config.toml
train_examples = 145000
text_encoder_causal = true
text_encoder_mlp_ratio = 3
Rows from block 4 of the image encoder of a small contrastive image-text model, named by matrix and row number. Rows with one number belong to one neuron. Each number is 128 + 32 x the weight over its row's rms, rounded and kept within 0 to 255. All counts start at 0. Numbers have three digits each.
After each neuron's rows are labels from the 100 images, of 14848, where the neuron reaches its highest value: "lies over" is the class under the peak. Only what is clearly more common there than usual is listed. The data: rendered dice on a table.
# fc1: MLP up (encoder.blocks.4.mlp.fc1.weight, 384x192), inputs 128-191
# fc2: MLP down (encoder.blocks.4.mlp.fc2.weight, 192x384, transposed), outputs 128-191

fc1.189:150113142111160133126131124121096064126152184136116126127112132124166114080134127079131120101129128176082072196104153119111145125113132119184164145113153040141121108167158128198137164194125125
fc2.189:158122104154108142118065139121134172104153153055200141118139125149090130133073113215092117170194091155080153094095136100126125131138141149197107197172168147116158157156133132137164148131163138
lies over: die with five on top

fc1.317:102107089135066225139175064163110091130117136123115087181059171117087149099071123162117128083092142192058109123136111130075133128130153119156097139122096100113200140167185105088118131091136104
fc2.317:124151097112075163146121120114136106140127117154043127172122163132116047136146130082078123175136105165085153130123040118103099161135132093131077103080119126128191145117124122105129152078116108
lies over: die with four on top

fc1.291:182194181065143153112163181176130081114086137102143166141095114148095106097104127144096135098128107137100145135129135124120116162104124113148143124100131134115082165107179112121136156139108123
fc2.291:066145101162124151104067079170143136111118105094102092070168111095171138143118094103177138104165122149123140132129120161126161087131138130139088138159109089119215088138141143168116152145176076
lies over: die with five on top

fc1.148:120098170125135210101135125145162098153147105127114125141131138128064142148100063196119187124190096127199173105103183130166116119085132091128108136151120133123169103149105134099122143120151093
fc2.148:084111157089099120118126136113111117166131138148100083146146179081133149054087155067221160097098115097181156110112107121107117125118123085167093105140137092155124134124109143113135099129101081
lies over: die with three on top

fc1.204:055147150114118112036184106169174099133186130116117081117095130168159124096113083094164179128117144148143177096156097182132129116133106132123105143177112105130122123195107110103086120159115107
fc2.204:186131123115148114143135163080109124210194170112066123169144121096135161098119172111164097142087153160117116170165085061162107130126205069132108107193138102129164113221104098097194123179088137
lies over: die with two on top

fc1.48:150086168132069201138158101201131106151125161095115093112159131161081112143097110159185121151157133131133142151125076124145097112157126126132109068167175099129124142169194162133163146124123052
fc2.48:097104158204105115113116112084138099126115091172107162162115111088117175109141143120113146151202155133128186112098138156173142109201111105123142060115141128093149141139104149114102173160167085
lies over: die with three on top

fc1.271:065132156132109174124150131125104137192109158116163107123124123154146175158111124161134195098120103112119136125196102101076115143098168229150123145143084118110119103234166075066130138175147060
fc2.271:124093117152092115138155102096142153185109103150076117127173138148132138188146080081179092146157147097135152091059144161107070139111125149056136137125117071157099108129086113123150127133138157
lies over: die with two on top

fc1.374:130162121124155152150108151173134111100110118139101151120142088216097136131155161100134160046121099084072098162128087177112163097144116159133098106072110121153115100126162150130101200152150153
fc2.374:110072091138150151124088112154104131092162164191147126142128113122093182146130180122161109046194145117177178094135114103079110083117086129092112079111119099124167139117105059137157117133144141
lies over: die with two on top

fc1.90:097128153157191149136074130146181095120189116152137131135152036129091066149150106094064146088102122129108153168098117138101141107123135135085127146097139149171162125122147145127149175092129126
fc2.90:086139109121120169154119131122123100082115141140131101164050130151107106112124114148200094083147150180124177125174111127126154104098101124050122133118124135159094158122159127129069113107148087
lies over: die with four on top

fc1.11:130129145186128131105122123123112168101140105154104162118139110092170136128068127152184164133121141101083127128106139193179097111153138109229118109091131092133097080124149084070142162181218096
fc2.11:135094142149099116135131134105140132131116083103132146196089123106085087044129174122188087140128084120095109171131118050103136142139122088117096155101153144075128104131116114126056132163145126
lies over: die with four on top

fc1.249:110147179052135098114142138112126132138082085078134097143130155127191134124106144155070159090107097133126072140137132108136137133126186146170112142133138114156117106173159119079142124069116092
fc2.249:181137102155071104136148126063071125114142154102141153119077158218093156172152162147111136155054144114122146123031072112177083126141143103084161164114179090162112157135134154113145088102109086
lies over: die with one on top

fc1.168:140122129126123123067158135118137124195070123102148088060108108124153168094134097141115123128150111144100093182083152117096122121128128142151129160108116167106139140175149060102163175164123176
fc2.168:096160125163162149144145108124133101045190153073190177113102119172109148155126162150093143108129135143152169061157108096075113145147094155143114090142140087134063125062131132113096129102134107
lies over: die with four on top

fc1.238:156128144053058148146100161165098106138115151155128069084119079136110124076104147142116170096168130112130187160157138142142169110131094127094126175084117059179131146177121131120122175124119138
fc2.238:107080163157142120142126055170168120117121053112142152114107120185205098124083125174086135090140096117127119116143117143118073086091147160183088104151145181152090076122106112176129133159171138
lies over: die with four on top

fc1.253:145131140106102144105189116164108122202096079120126083071102030121165162092131098145130128133133117168107089171143150112117176078092135163166164164116142187135157144186102119121183142149131167
fc2.253:111129096133161143147104142138144103030178112153150242180102130141106132101124087165102164086121164119133157127114116093129126131185148121161140124116151092115096105115172157106113086112102126
lies over: die with one on top

fc1.199:074128115062177165169130103131163112147084191119136140101123154087134135137132158102132123134184106139121131148092128138096131102193155119163078121137112134113164096065147152136075143114106178
fc2.199:097153162150202166120101146121115056156128124138157135129140071137133091102139167162105114124213135118129071130110125094130120137164125157100118119182133132131177160117182119104094096121097170
lies over: die with five on top

fc1.98:102107160152099119179144087170119114161107154063114131130129122119105126066120100144133132204093122151104199127178062123114139059138140176101076166152120134138156170132134156102119156088150134
fc2.98:122070123107122125116100089133129087124133133097097161126097159167082149112128100089122112116150104108094179105109056142153147147138103151092151129126171143133130159100134152131152110160111097
lies over: die with two on top

fc1.227:103090169080108113156096114134117126149102193105147096111081117129112197108121146099162161104088122118140213046033047130122111154131054124130145165158164096211071199148124118136065158167091122
fc2.227:105098144141106068183135148121100164136135158139168111132156145129130129115166087142156145164175044104075144122072132129138109114161094095113107173135158129166172147152167189165115092174178075
lies over: die with two on top

fc1.359:118121128142215167117095141088121161064098164169084132064180173138095139153139122166150137124171148087108093150179123122152152119151159169117170094140107174130133154096143110113080139091156151
fc2.359:146139053137162115121077198159113175095109123155183137062151096114132138119140124213121095099225176144157132125106099133104085137070109133139095143134141156069109085062084101103142141149153101
lies over: die with five on top

fc1.343:121148149112131137125107103138134084187058169175128109105178120131130158089132126088137130087150093143063133131175085088184158148148119149180092205083153184135158110133207148094140154128104088
fc2.343:096091153185179142105143139139163156106137120161061140096154147116079108132102127131097103104137146090118113102079112120231089190082144122099085126152181174142095106179124138126098076155124119
lies over: die with five on top; die with three on top

fc1.248:137189207122129095157088126141115057129045087095120124119141149122148147181129152141156122129147105106147094138148135099119086147129132116145078166127108173135138122113159101079161131085108114
fc2.248:109099119136089104100079168158092195116124079136117115098070129103069161134072095117172156093122085108105078124111127148087071143138134152092151126125165159140183145126084128107152113170099107
lies over: die with three on top

fc1.213:142135177088113169106134131179071111128103095106105086179143149091110097135045084149135164108164110108130107154148135120127139155087183152134113175100114173118154105144148124086165150117133133
fc2.213:111087164179101142106141199182106157135137098130116149134179092128099147129126109143135207120136065166183113096142156095101103124153113147082129122116109176142158111140078145083095108095093147
lies over: die with three on top

fc1.141:116131105162139159148152145192198101124100162111145102132082116142181129131141118117122156173129071081076117117220125105107189074098143209154130125183057131163166129165140138154128185088120138
fc2.141:174147155096124063095126161156115130168105073113146168101098080117113114110044144153153149103119124087129113143129152177158105097144138102120120144059150134174115161112144071148155117171117153
lies over: die with two on top

fc1.42:112125216116112144112174152158079130133100113108156125153169126127116077125088110109082129121154116117090157119158084142144113093149174142118115153111162220127119120160145156072168130083085092
fc2.42:101086166130117089151070182167061142164170162116129113103123083085151135128124047140134202095146062156156163073142103131111079100151142133034114138174117102130145123155108155081121087164134106
lies over: die with three on top

fc1.375:095083145116173138160149136148139089116077110108131126144099140156138118132147104174128144153114110140081180113135080091117146123115135138144107120124098113145112099110196125094119124084098086
fc2.375:093131111161065151102084128135187086148136122121114175154139129175129124069110117155145092109081088143105064129125102110120154068130173119145142165112195125120139161146162175102163114159144149
lies over: die with two on top

fc1.300:126106129109143162056162149088150125171177126166124166097073102158150122149078132128141104114105098051149139152089134111092208137187123143165110147150113113219106100157095114108120123143161103
fc2.300:090104126075138118173154136126120106175169158109144171151167137177123106077121119165078146114158151100132134051066121108128109115140122059117175129117160136132151145117163160186114162146156056
lies over: die with five on top

fc1.14:143126165089093156090092084109093147142116119114140192127124167182152124137126102144164139111131087099115165189110093139122144095122128159097114083109132103116170075137113129119147149089107149
fc2.14:112199145172107167145132154149075100103151130112174129081139148160142130093076097179058127154103125106123087118113110110119116081118056134118129135152115089112133156063130120082153128124183120
lies over: die with three on top

fc1.345:129167142126091075119116125138062063151124146096119078170131131186088138153113116114137146086128134182078113139127092173114120071130168131147122122134084053160088147110153087119172134164135138
fc2.345:119114111119092104200133180159129137121159136123112108092200087134098117120165117171087125167079115142083162111118041110144131040146106179103121147111106094122084175134128125099169079155116101
lies over: die with four on top

fc1.325:146070151139110095156197128092125143059155115131124090166108129117123121151038095103123181084091144157135109154157094159117083113137141091095089140134066198097159138146099152112144127086219146
fc2.325:099112108089059140166154181168220094180120134134081159126154085153079105132129130114126104147177133122153164123108107119153174117180133154126098139117115171124163168164177094134121156167112121
lies over: die with four on top

fc1.341:160082099162137170114102171089175148103153145109118114106149139151126162110151137118149178142092113130070144140147115065093075116130128101166159078178060100155176154146116083085139161146082174
fc2.341:104104088075151147128137123152149117155093135091097130116163134143163111087137154089174151069158171115106160121074117111118114159127163098115102118165172154126151138063135085171150153028095149
lies over: die with two on top

fc1.294:147150108115079155155155166119137088136143051135104133055116116127158216191091087143141108101119172137146129087155155142165179176161091145129101095109113204113127091117116140135109157144165065
fc2.294:117148120146135153167122105145128129167115145153150156125112162084129103132092110059122109143146158178159107130159110100049139142162124081116077077124115114128122105093105166139125100172135173
lies over: die with five on top

fc1.93:163129179107111141135164082143110151139107068036168080067104113099101161166076138089099146087042092124116162136079155146155107111109130140126121137121111141124148157138103065057129118166141123
fc2.93:111128146133082106140125117144124171169120126135203111083082097174131129133124132115159159096069083123113173161161162122100116136119131137119097151120145125204124150135085145088106093129107163
lies over: die with four on top

fc1.278:122129138118178178134114125161149104098110133073146081080129182139166141110142121147103137116121102112116147130176121118138210117060156178144090186138053115168130113198124131130084152118170103
fc2.278:127151146139115148151076169205187131127120162126190196131087086119156113143061148186109107128160083106125173130140149107074102093160138151131101151117196146161111122120157129141147123101153128
lies over: die with five on top

fc1.242:111136221103136149100158154195065122117103119100185125114146142116136093123085103126092164106119092106130105120212131113131106110096143117155120180057066220124165084182151163119141132110129129
fc2.242:106063160089119115115139153176100145104160096131142144129157119140095063173109103167097185052161106178160119075164158180115092123178096114089060116136160148177149100144126112074143138137125133
lies over: die with three on top

fc1.194:125122147100128129163103101087123156110089140080149160153139141138170080151107117100161166101098118102168154132116153148099086099116165061134132121092155085097102097154176180051123180096123130
fc2.194:117112129208111161077132126169099151108072114129124097135154167124122095097114113176124124147140088132182154144120075142124119106127097093113079092150128090130163132156131115137122069121163121
lies over: die with three on top

fc1.21:175173183124165135130152153175163089156037113106152171150123137158133132155123153109113136074075140146058139130140160173137110171109112134150136129110095166139145113153169110140121205113134132
fc2.21:070130174177132155119073129164142164095096084127159103121166100101155173150068044138130152121150136124160124102133160143133125091151140140100093117172091099144183059127143104143132136160159129
lies over: die with three on top

fc1.273:123129126128171167140125123191172105102056123139124138070140180120167147127139100162120136123126118138112121169158153133100170100101155167171090162155067175122130134157134123143145163130144110
fc2.273:088117098136152176128116159153134118121126155126207137153102134104146081094090153183075152147155130109062094139170117141070128143078097119163121135051186195154066135109123084084107095098101130
lies over: die with five on top

fc1.146:146150130202169118121083194099160132105153154121116113092161147174103129144106124155155155105117106105116163096134143143159103103113212159140126200115103138103111121092113187129105099122155129
fc2.146:095084112123160130052122173094113130036098130139193173130095126119125146080107072154113096164187120138129162208126121128088141096132069119159162184111164130158089079106065105135149153070162128
lies over: die with five on top

fc1.83:070119134137111112121113132131125158161073127118149139141171111108180144103174240108105137115083202151115080124136170098176105145099139112229103123097160134117171122132198147180077077115131113
fc2.83:166141152121117084122115130135185158059095031144133137149148105155158134160043081089143172168139203127106114168127153131152118103141146086139076147098157171138125168139119136166125153079135123
lies over: die with six on top

fc1.129:161082157079142184165146139139115167082105180097167169126201141137104101171151134126139123135187132123146101133190131111131161098116128209111128073136054121147151135163121152141096164128127105
fc2.129:063115134104146113056137114143095110135174126113144116059175181184121117175098089154099122149177177103150129107136147134075166108117124117093122146121149175143111121083089118118120103097128107
lies over: die with five on top

fc1.95:146111092120222159125152174146171137107082150111118086108121123147200102126143134141096116127126155154095177164133123112139190083121151107130109135099102155149080130164141136119145139108176099
fc2.95:128119081117163136142105119182070093099137137122200135136094112193112153127093188185090150142116114166045130174153089113111102090137104113122112142109202181161086143112093097083093124074157133
lies over: die with five on top

fc1.330:107067222106136176125133076106142111142100155125191155190176068124121147123115074159129162091158046115193140163127126114091132114073144149146083152125114144092107144086140108085119112139128100
fc2.330:131095143148109126088104130076148105158180195178076134144227115149067130150137132138156149146073136179200141108064184145152096102094144170176127177128114146084107139136136198113117145147146128
lies over: die with three on top

fc1.109:174084168048116152140143140112100158079147135132175122159098178138133132158082152092110133085100137162153114185197140125156143131088145110195139125118115199187164118145113094133146096099069097
fc2.109:185052186121150121161110139147137110152135067117116118089198162103128165092122084160123174136142129131147160137161203115161155213205113092116140171124203175195119145146101089082102118138160158
lies over: die with three on top

fc1.20:156094072116086137074090183093116093113102105093117119097176172086127106145126065070090123148104084153098140073142116174186134038197123120116129103130114083140102142107115052084136084179089150
fc2.20:137140214116136089072129183130095130169144126144089161145115090179128130102143126151115141177088111135091127109098081080154097095136127169101101103181149145066108137094127146140118148114147098
lies over: die with four on top; die with two on top

fc1.124:143127156135173151168123139149143078129114138032125073054131129139112096094170075162092150133114131146160191159125163123129132124121126166175091152147150149115102124081146145093073095157158127
fc2.124:101108151174167168146134118135101122182180186120127108120157165128153153169050114127118091127188153108137068160134146156088091116168127159081139149118181167137139117090093088131170117115173115
lies over: die with five on top

fc1.383:154148159116152148146099127105136156074130161073108059135147116122110181090096057135149118132111089084116123171060104193120123125069117140122129152132132058137144161169167098068118168133061112
fc2.383:088125114147080125155122110104089142161122161162135104130124136112113185107169124088133086153158095157101159128160101149144078085145088130148150155127161130079091131155088157103127118124103133
lies over: die with four on top

fc1.118:065125173186128144101138164126163095114132113080103129119117123099173183164099128089137124117153087136058129176066125151165112089142130082134121084164151132160160160181165130131085140149128025
fc2.118:120173109147122140142099091095113079126123197141109178127145092130092119073170166169109144149156156113115180193204087119192076161153121096121142104166163084126210156136090161127144128151129168
lies over: die with two on top

fc1.144:132124108126101147119108150152167022129110112097143112132101216193137153110158124142124138149108136171135134140150155102122164139143116136102080091168104186160070096161106133125027140156088143
fc2.144:107121162113111125133096136113151097099153132130121134078092095135082156151152149042190152201154096049079115159136080103101167093100155150119130040200067126152135117121128157150177115087124154
lies over: die with two on top

fc1.99:170184107087153110106072133093111183060131108151130142115116140140110136114107094115158154121094127120156104091133137149135141108101105116152129095102156115122143104099117085143095086169135134
fc2.99:149131110169159101175059092142136133117098159116117151152139137149148094174095098141099122160138146112110129141112160085123142138144218125190102199163179121144102136136096088088142101112146119
lies over: die with five on top

fc1.153:188137204126118157123193173171125076101114144103131107127145140127138079148088124138117137104088138143080120103196139111112131114143094156176058113127105206149077065128120132124133090092120122
fc2.153:070076179145168135197096108179090151110137095139140154142123065106134095161105104155127160046085125145162154125108126123114158124168129069090038085144138159150120083134077160138136104138178136
lies over: die with three on top

fc1.250:106175091128133134115140123138095130111168116092109123165145119130140137220129114108173115098085113072135134121109138125142217062054156076131143167083093115135146083164169119145058119132065132
fc2.250:093141158175140099094092143166109130097127107095186167144077143137137125206140095134185126131106096155147162124126102154083097101155149128171109125152200128103096110113116105135165167154062157
lies over: die with four on top

fc1.44:178128133116119184140112084172149075155096097125050091117082154156088163131126102139139132128103081035137148135091136130092136126098211089122161165125170110120145151103164109133161111160160104
fc2.44:090147101141082115076155102114159126148170161164065109095099103102101122122137147074147212137176114135125125118133081127182128128124111078069118086128184121173150130073138145105126093099158105
lies over: die with two on top

fc1.329:101092124116158108112141120140129150172049140109110078136186190150196174140134086077091173110143099141128173082156095141066160120144114147149124128101119104108141166177161102155110174142141128
fc2.329:125077053123161090161160151113133166154139153153133052105081156147172138058168161089077116146160084104179099176158129153176146141094136150145153150094106149061076174143079124074153121179102128
lies over: die with five on top

fc1.369:115126220154114083104097066168122137117109099150110124099121166144141126197122134101133124086171172081137121090115118196177132157147139116103123160086105150141096116102136053138157144150084084
fc2.369:207067107136118113145137190146129147150145102143149165125191127158057159107133174134129082096106142096144150104163201094155156146199109140036129152090121152091125199134144127098100175139146079
lies over: die with three on top

fc1.10:184183099184071125192135151164100118079132223076114106148137135106120144159117074123180181109148107141161107115160123110107065153113146106103170075148073167080153088146108086133118086155123083
fc2.10:116172095185143097138161137112107074121090113121127202109118154084159121133077114107165183145130122101117147191112145118179112120096115139078103143131145147156157113160158114116128124149176146
lies over: die with two on top

fc1.113:097142153146111108115052137109103147151101089148146113066134081124140150075044137133136114140127177091132153103153130183169083123042101106116143116071123141193108097105136158121138122097140135
fc2.113:138127112129132086106077097148111130088214176192131084098164145129176136156102116130068159119108090174143134109079156105123160145167094117112160147119158144089122136100135153103124139162149119
lies over: die with three on top

fc1.200:161161151126104048140101111137131128134127127098146099150089079110157112143097117107104131094085085159174165156077111132123106100134120090141088089071102115103087151131166188083096114099168134
fc2.200:093122119122120149161093113122101171142119111121143121124080119133105150124108120117194117108073124094078114126163103195194118127147097160110151108127123150182052110071172133136103079213137160
lies over: die with four on top